Weights of a small image classifier: depths [2, 4, 2].
Rows from block 3, named by matrix and row number. Rows with one number belong to one attention dimension. Each number is 128 + 32 x the weight over its row's rms, rounded and kept within 0 to 255. All counts start at 0. Numbers have three digits each. After the name is the row's rms in percent of the matrix's.
# v: attention value (model.blocks.3.attn.v.weight, 192x192), inputs 0-95
# proj: attention output (model.blocks.3.attn.proj.weight, 192x192, transposed), outputs 0-95
v.103 097:132068138177140159149170102090131157132130184172159121151167108109141124095148181149110141081104101094136126082125126164149160108115079138151141139117097106090178168139139140122090100119168131093126111140124126148168115160123156146076123177164120126096094145183123091164140180095072096073
v.104 096:141136159131101165151140140118105119163141101117159163145097111175127108144099124128079130109159138109156162149157151113107095145141148103121158143088169084104119085090119132119159120114088104108080127143146132185141135118061130124169150117093066097157177108185162154124157150153136002205
v.105 101:142136111148131148168150140119160107113124131117169156139066130121153131114106127078148135189143139136166122167143078077140128189127145130104168073133135064132162148188102198140109070125166154149125157080068158085126095134128142103156072103155116118150148172119093138100097106139148133152
v.106 098:167145136127137149134085167147178127148179152071194230120086141174173149162167222183156093105174144169080105123178127130158095149086107091145114110170128142092093175149120168130169080134167153096166089105119159163103133111151116123117151141179118126126128113102133137094157138108121118156
v.107 098:129159117086122178133119115096095142134106107081169114138172078146116089114093121155054082109168113158109136146171132121156121070113097141146175112129080116128076178140129121122163107060107131115086091100170137167154160136128146082127094098147136098184090113181180121103138141140164174122
v.108 104:138124195146112077169097102114126186129178097121118095154135168192152134138123129190108179134100101117136144180074138145175132061182119146102165211143087109168109102105085131132094136135130133156148120155133096097122099131150154101095153090125134161110106171069119129191163059123105160119
v.109 105:159122155156083173148154130105112109133132121196153155197141140111126133105128105163086087133158182083133136074083109146071125104212117134152116138066118149103112106111113173113117170207173160158123047097115095116158062166179102050120142138121136148097119081113083087109152134157095133131
v.110 098:095160101170110097100150100090115127128153156112131149127129125094144158153133095141146153186136157141175160146137113081137159140170106118165132130075155129111124128106038137135121136118104139138111115113035134110112186147091189150164217108099158119124122107088124109106142106181158093131
v.111 104:096151147134165111176192077160135105140117128130160222169069120092173123071139161137108193144101106125139131140092146154160150126131118174089110174121151174118147206167109160094058115111085130124107103121142125169140108135087124135080125163204131154126122137118227143129168151119115142130
v.112 104:126160072148181166191099176138154176092147135139107150133125132113157109135125151108154099151151177138129121098094158139112103147138102111163095140146160071140139210140082099123120124119102127188137161145120122118149126141181099149060140078105151134126187092100084154133092212151098127120
v.113 100:141075082097093153158101194146141113136163059093127138159123120125124106185128105153159134147086113135124125131123093096135061113088099156155122104127200153157162185102136128190121102107090145140089172140129132127158153122182155176183132176173130155141159157108182135178140142068133134098
v.114 100:116096156067142117121109135145134125169137145121148125131134170157088168134064127098139176119128160151118125177102113150115128134122111088071180190090116106082147153091088066156160122241164144141122142152135137068183144096134134102080126153108105096122194092152160142123119110108128147110
v.115 104:160130161165083136119123146118120131100086134120143107133127143114113129102084067097192168157083131101156175113178101083095146127157133151159115100093103103132095121100101097146060112103164163127134153139172124143154148091159124155057092158135157134154183101130046200109189114107051129134
v.116 107:151137138133116101122110114097126125126170122130178152160153097114169117115137129118095123183109119122113114158092137168138172152126194123221088157107134149124096216093090168109082079086107150122091084126157128138113135223140126163142063120184215157127103115145133136079146117139099129120
v.117 110:115093113151127110125107077122159108121117085104109111161140153093128127125165139132122145150103124138165102101128134094143121089135144110071185109105082140069152126136083095106108097146155083079124190126103190134112159134170152131112118126141178084166107119131165093131101172111095183120
v.118 086:108058144069162161112111150171136103074098190066093093179114144119144116127127093072171159110117152167134093096133158201114176188165166068161119160104189179141164144063148111153166149127116098096190130132098105146147137143148140101121135143110133095110140161114084156083145123111086095163
v.119 105:079120104141162144115071079121161123151157116172070090103068118178134152144162082086156138104124197175093141135103105114136146098170102163106148096164112178138077126109168136088093114137125137129099153145134206125128141070158101191113151169109168132129132145115085123152110152161116110095
v.120 081:138123172129212146092127116118085147150131164155112146145127151137103110160125108125154150099107113108114169111113082161087144079119124164173187153077108125147121155104102193118112112122081064122157151117094126160110195091069104146129108179123126088174149119143118189086115181118121143144
v.121 098:058108119060118124215126121072142111143125139104094118149145111093188102187168065144114105190136157158135170096116144131188141092153116127110135120123086180179152162152095153105109131143148118097098144129165108126149120121178182195129142132120160171101106145104109075114112112088095154147
v.122 086:067165133117117130096091098088142135098122139160087137103138141115058154180128107153118153112084096105134128126125107179123085145133080149089142117186063131076151124126109115090120108115146209073118160108176173095115171124077118235090139126127066145169126131176164108077131097140093099104
v.123 112:139139114131136164191179181122227122171163135162122101095144168097027097118105132136184143177162127157150129143140117109161124060063125095185088131141145147133141080149109169114133091121119090119128129124153122145100109104102148097062140130144082169112128145124162088146097090148102181131
v.124 093:162111088111114132131121093144121114141103137091117174075113127112192138124123117130103068165129107131084058142162132119127151161119141167097109118107130163173144139185076120137151086108152112119155100136121177062114128162099126039161140143088181157137180101144206059122164080152161198133
v.125 092:113141111186102115111151065155069146150142131134152098142100188101179091176170114119072115104106086111110129077133140089095138117136119100113151110135118129122134122135130137078052101133152196124118075164149080182100106113119144121160108102167141153147070151150078132157091096115099089107
v.126 109:130147120139135144154063154148135153127073177109081153106140127107041130101148091168103083129076110063093154184151089156157143065063158077115101129139150137161161112183094179177119125098130070142119180116200091101123140118081132090111182161163074118096106086075156102082172114186119132140
v.127 103:100120089136124154186081113136102109069091129123086134162128178162163130098133122200120119161121097120101096149130177038096064137189159100161137076100175156119122109108149125130084089109104132100169114158170143157181112215148111172145095102121114126131136093122136138152150168130069092084
v.128 106:141154079081109163144116177130100096118122140173095114093037092156118173122135137152117112101096178108147119105147084150098123156087087171112122117071145111117128093087118149192098136131132070112160115163163123114101098161035094079150143148147147074128210132174134126182157173106118114136
v.129 111:093060085187084131155087143096134075122127131148140106150170206122108146086110131107123183118111106159117112164171143125094157139136181133165122159150161113101117188046156101183132104140140141142164094172092121032145095189114117140095053117129102140110125113168152117125203144111119116075
v.130 105:123115071149107118143134100111164086147081168133156146152123104159192090087165169105136076156212094183068118102138127120078128171200184109102097171083158188133130195111165137073116151193123119144118103098150178096124100162116135103140127157129171147161140086132116103083121160101118137107
v.131 092:100150175134141132186117144151139135114126116110098150170101165145130162155105116147095119126066152092119106127069072187146131078066127185122146157109177160097123145109138153108101136097100136144108176122132108090075101149124143148134091066161176152141088170103117119152141103163139117170
v.132 112:125101196120085143141160069155146156149164153126161170072191128182123140137167129122120163071133132080106144140095070149119182126121156089103153114088071108131090086153155101132101140045131113117134171098108144100118083159116119106183131159146144146106051145156089171171115104116113104112
v.133 093:157135117131167125085116137150099147129114093129135087106120096137110131139106107173115117156130118103094081194183117112137084136176093128112100130117136091141170102105123090119086112151116153167131150122128141157125173115197158128124120118093139089123114065058144184142108166143173107110
v.134 080:151133062135142133183121120114085130132141192140164127107129100096131089140130148169127131090125109125137126138150106136113150082109094166131080187131100077132130118114148126137086123093132092142099120153118161140118142088055112145059088135100070202141134156144152112157151105168112056080
v.135 100:154169144121165132085145152150087157154112114139113113125117167078169125159123127103069123095078185136094045088116144169113134158096077130135135093130139094042101084109108089097102122095122123087166201135131121104132156190125142130082125135155184122171112149163116090147168124092108154160
proj.103 100:091088126092085157135165085146112137132122140170118113148018157122137123115161114108117075162130187080185143124122137115115103135159162128123094106101100095121120112127138142194203111103126129137125163089108175139128183104122138121041201101100194101126127099113131140164139136148147122092
proj.104 101:104173099100163122127162135161156129120123114114091075123064175155085128121196099138153116119116142107136134068164110127104146098113166124137101050118176117118126116066102220102093169116119162146097205149127087118111143139134162152109121103184175151147092145147120142150115119125075157147
proj.105 100:131112164100166123144156074096116113086037173164054176085184133129115133129086140101124126058123145144113094147198146138077149111122110141149074121116111125175106123132136143085113181121121090125127139137155108126111107145158128115164156146116186145130086109106098127100104153152127144168
proj.106 084:096127112128163083123098160143083095108111080132071179142144149176134153172110076110162118093152087169128085117085125127129109151065113118130132110135121141147186161220160116110132203054019187126088150166053133184150141106109107112089167119131083135109158105162077132158145182140122108145
proj.107 094:127189138126157169135089111137193149083138124166092162159106150134172104074081118137146157129144172141123106093150140041122142153162116190128128147081151126094161081071124123167152108156162107127148141146088126107146103109103141120109057125140132133141089205109118152076179144130069122165
proj.108 102:131117120095105140115114106127111121119124103166104151184131100104095101072233151100103135152139117151128096131112142120135042136083098078142102136143132082147148114072145120122159067094110110026169106150158157133075088131147143129178150192119171101129121115141134145136105117124062125062
proj.109 094:177138128132057132141123176130107150114113133080140110058106141111097118196204085137139102133131140108151139149079148168162118138053106116122154156102083110132116139120117160126108042081128135142124155095165121153137141141112097131093155069133073144145100133135132106150111149124138126124
proj.110 096:148141137102173135130115200149112083127115210082203147110134133136104151218163132088125126108125142113114147117103138104117073143125149111111123126099131120105091155090135137152098120038186188080099143104154121143080181062163173110157043116142126132115095106084079141144090131138162156073
proj.111 104:091122151129111132110111099106113135121097126072071101150090115173093138102050069102067080184115131204103110099140165121167132098118114109142123111152129124102090078198117116127190097130148160118109120077086157076105195120132135145120116145089093113134140112111119129142120206139138132103
proj.112 105:205100130112108121130163106154092071133078148167091090117137073106137149132081093108136133109143136069207134205167109081125177157142166155096093154131121125141102114169159113195166119150096165088090101133154096171100079099170119140155146159156193088129143130129171083129148072147163120070
proj.113 096:143127144126158117134132163114166109053092155149126174134170121143112102184079143086083110078132207138159135164099144159143136113107155147136137091177123108099123149211111160134094128138124130067187129100164142128157134110160168098063163097134135098137063116141139149062131132109111152116
proj.114 093:157102121122150153123118091138106151096117124145150179056159155171116104136130096137052063130129144152069157102187158094134132095118090165115108148165115096099112140171131092084192130130049138075147094175118095108071120087133135108146064078095172118129059103154152142101145124129088131143
proj.115 101:137129153139196121106081066167165109142169194105115158127171141124116124054110137072163117105127166106085121119133130138105103119133131138134161143121124146174132126168107181113167167150142116078111115149144135155155086126138132193205172122102190173126139128153081099148097082145161136141
proj.116 117:152155098122110139121117116096203130096100175133070048117094112080135155129046120024076181121127124128155138113145160119147092142094110179148160115147102083109096141111145065107104159142151153102115128100087163127112162112170106163141138105148136131147093126103099133099139121114177123091
proj.117 107:124145133115167109073097162123119081108074123164118163112079140154145140118104087109117147130127084112130080153120111034128177164173097158124168151165142094075184134129139100162152131153088118129140104099056122137155109105107128123141080087110100117118125074149164133120149080092161114102
proj.118 082:190129107133134076106173148146133024145151071128134102061075127109178100130186145128145162078168120077156135118143095147104118123146156132128171193103122125141132148152145130063069123116174118144125182123105116109079038115145105138117145104119097162125130182117145112106111133130145118107
proj.119 113:136119109106157131102125091114129149130124112113125150127181157069132109139057181103124159125116088126151108152136123093116094135158153187112110169157146116099176108127105121179149096128155140159145125156158113107141093212116136125152070217142095118138138085136180109054152125116151150158
proj.120 087:078110134150146163179097100115159107089154152129104183065147113015123174087159152031130149156139187162168119077133151144114134120120155142130160163146146074092112122133108147101104169113199149170141154177115118107115073107115135131107168147103162115131106058123135127091102115093075125161
proj.121 094:141133104162102158107129169122122135146084129134127133136097123174150098119128107105099119076118058134086118170156142060136115106119071140137128137118118065119115144139142092134154156160129133081159085195115162107100129131129114156117096138135137124138143197136140162089116113158208152048
proj.122 093:105143137126134156133113126127105113138171187127118083179113123148133141110132153119166074184132137067103115128101134167118191125161173146130153124057178096099137167100145133131173112185056065114143088084038097132174101151092138125103171176151187136127170137096119100212151162113141110145
proj.123 110:106119141124114080127112061099114183073119162145153108144154131113148104108180123136114126091124091123180140141131163173139153117175145132132194128159141134140141144131136061164063124110047158176088095140136166146127140122192130105141178138118119147135115185165093119138145125142153089103
proj.124 092:156126110127178123162140043114151179122097153160125182132149133145128127136131142123104158076154145120103115080151129093090107113083093145139118130107155175146146149080125102115065092132099110147097155089083147125125163111179116139189124169115088107114096146119091147114158156141126112131
proj.125 090:156141142125173153162113209153199140129101113095079136180136136184118149150170129099072185182130164056175100125150129127080098122126087145124105108066126124128161114115123112173190156108130160177070146105105182076114147177102139083070102155123150125107149086104158125111088115151122103168
proj.126 107:107138137141165096100114108117117165075185127189191117177093121106125125145068125115102149133125136133138116102009112151144158094236147134132108099180133157132122103117112133108096142132115098196095115142188155119124122093154094150158140165132111148128118123143118147203167101129143111069
proj.127 106:201126111110157151114148082139193103173158110149092166189046118104173140131099080131087214141121137102131118139128138160142158124150147101116104090151126134159117140167145156160080207201135169156120134105124132151126093163119116137131101187144132131106146135146110099079108109123115100154
proj.128 105:165133125130198123140169107137138196129052105107177171103178124154109126135095182118134126115125160122116148052117124113152150138121140085143149109161118129138161143180114133109098121143154104128091155170129140164091156082184123113133191101128168143136072170131139130129134066135165125142
proj.129 108:105113145151145152148097072113172174186156118131116101108138127105137130153160118108152146114087132114184181079130117148132139108179146144133103051142118091185114080132138117091134109116109167125161184081135124165185123139116131105109141115142181138127150070193111077110076128112099141254
proj.130 099:156117129174125113130124131157130118156100156082057145053079166133119131180090040131129134199119166113126113133070106079134123089084099126141158159179139177149113114168138095140146131179123118147083128157118131121123116160133141112141121091129060155100142159141084109122132178119105156218
proj.131 095:120164134115063145172119116131113192073093114134160104174164101150107140090228187125103162087108124185118110135148141114126095125126132133151109110190119065069148100150167179108104065075187116111143177153169064114151142145129138138165172175186154135142118150157107115190142078120169138100
proj.132 110:101128103117123193101110163101085127114166136106085129159149139121127107078180145142126079145166121140183116099129115158103036046098067088131119180167124114069087161130166149120144123127184153177172172193158114118169129111142129123093110074181147109126186083100149082134135140124165122144
proj.133 090:185123147080134116144139195129137115138112180125127141114119130114113083200082096098125174109144104182101151167183138109092206142094109072142112129097147134186110155051139102160187144154129128163146153143165156136092117141078144160133099077123151115111145114171138113085124102119054122096
proj.134 086:103129097102122169108130160081136153160097107121102136170165160142089154100177089122144160143126122115201170086147183139161131132152143111134130063104087092139144115099121144137116128135107124177098158104147106132173163137090155178099165124197194153116149075163160134113074247157150120128
proj.135 094:146156126156140134149134135115129112082079136154165176124166094162124141108156126107146154162124080081142100160109122090120146146163172060106140201113130117100163128149105115136119175099132107092123130086047095118097144066146126164095139119131144125159145112147130094142111099158225113093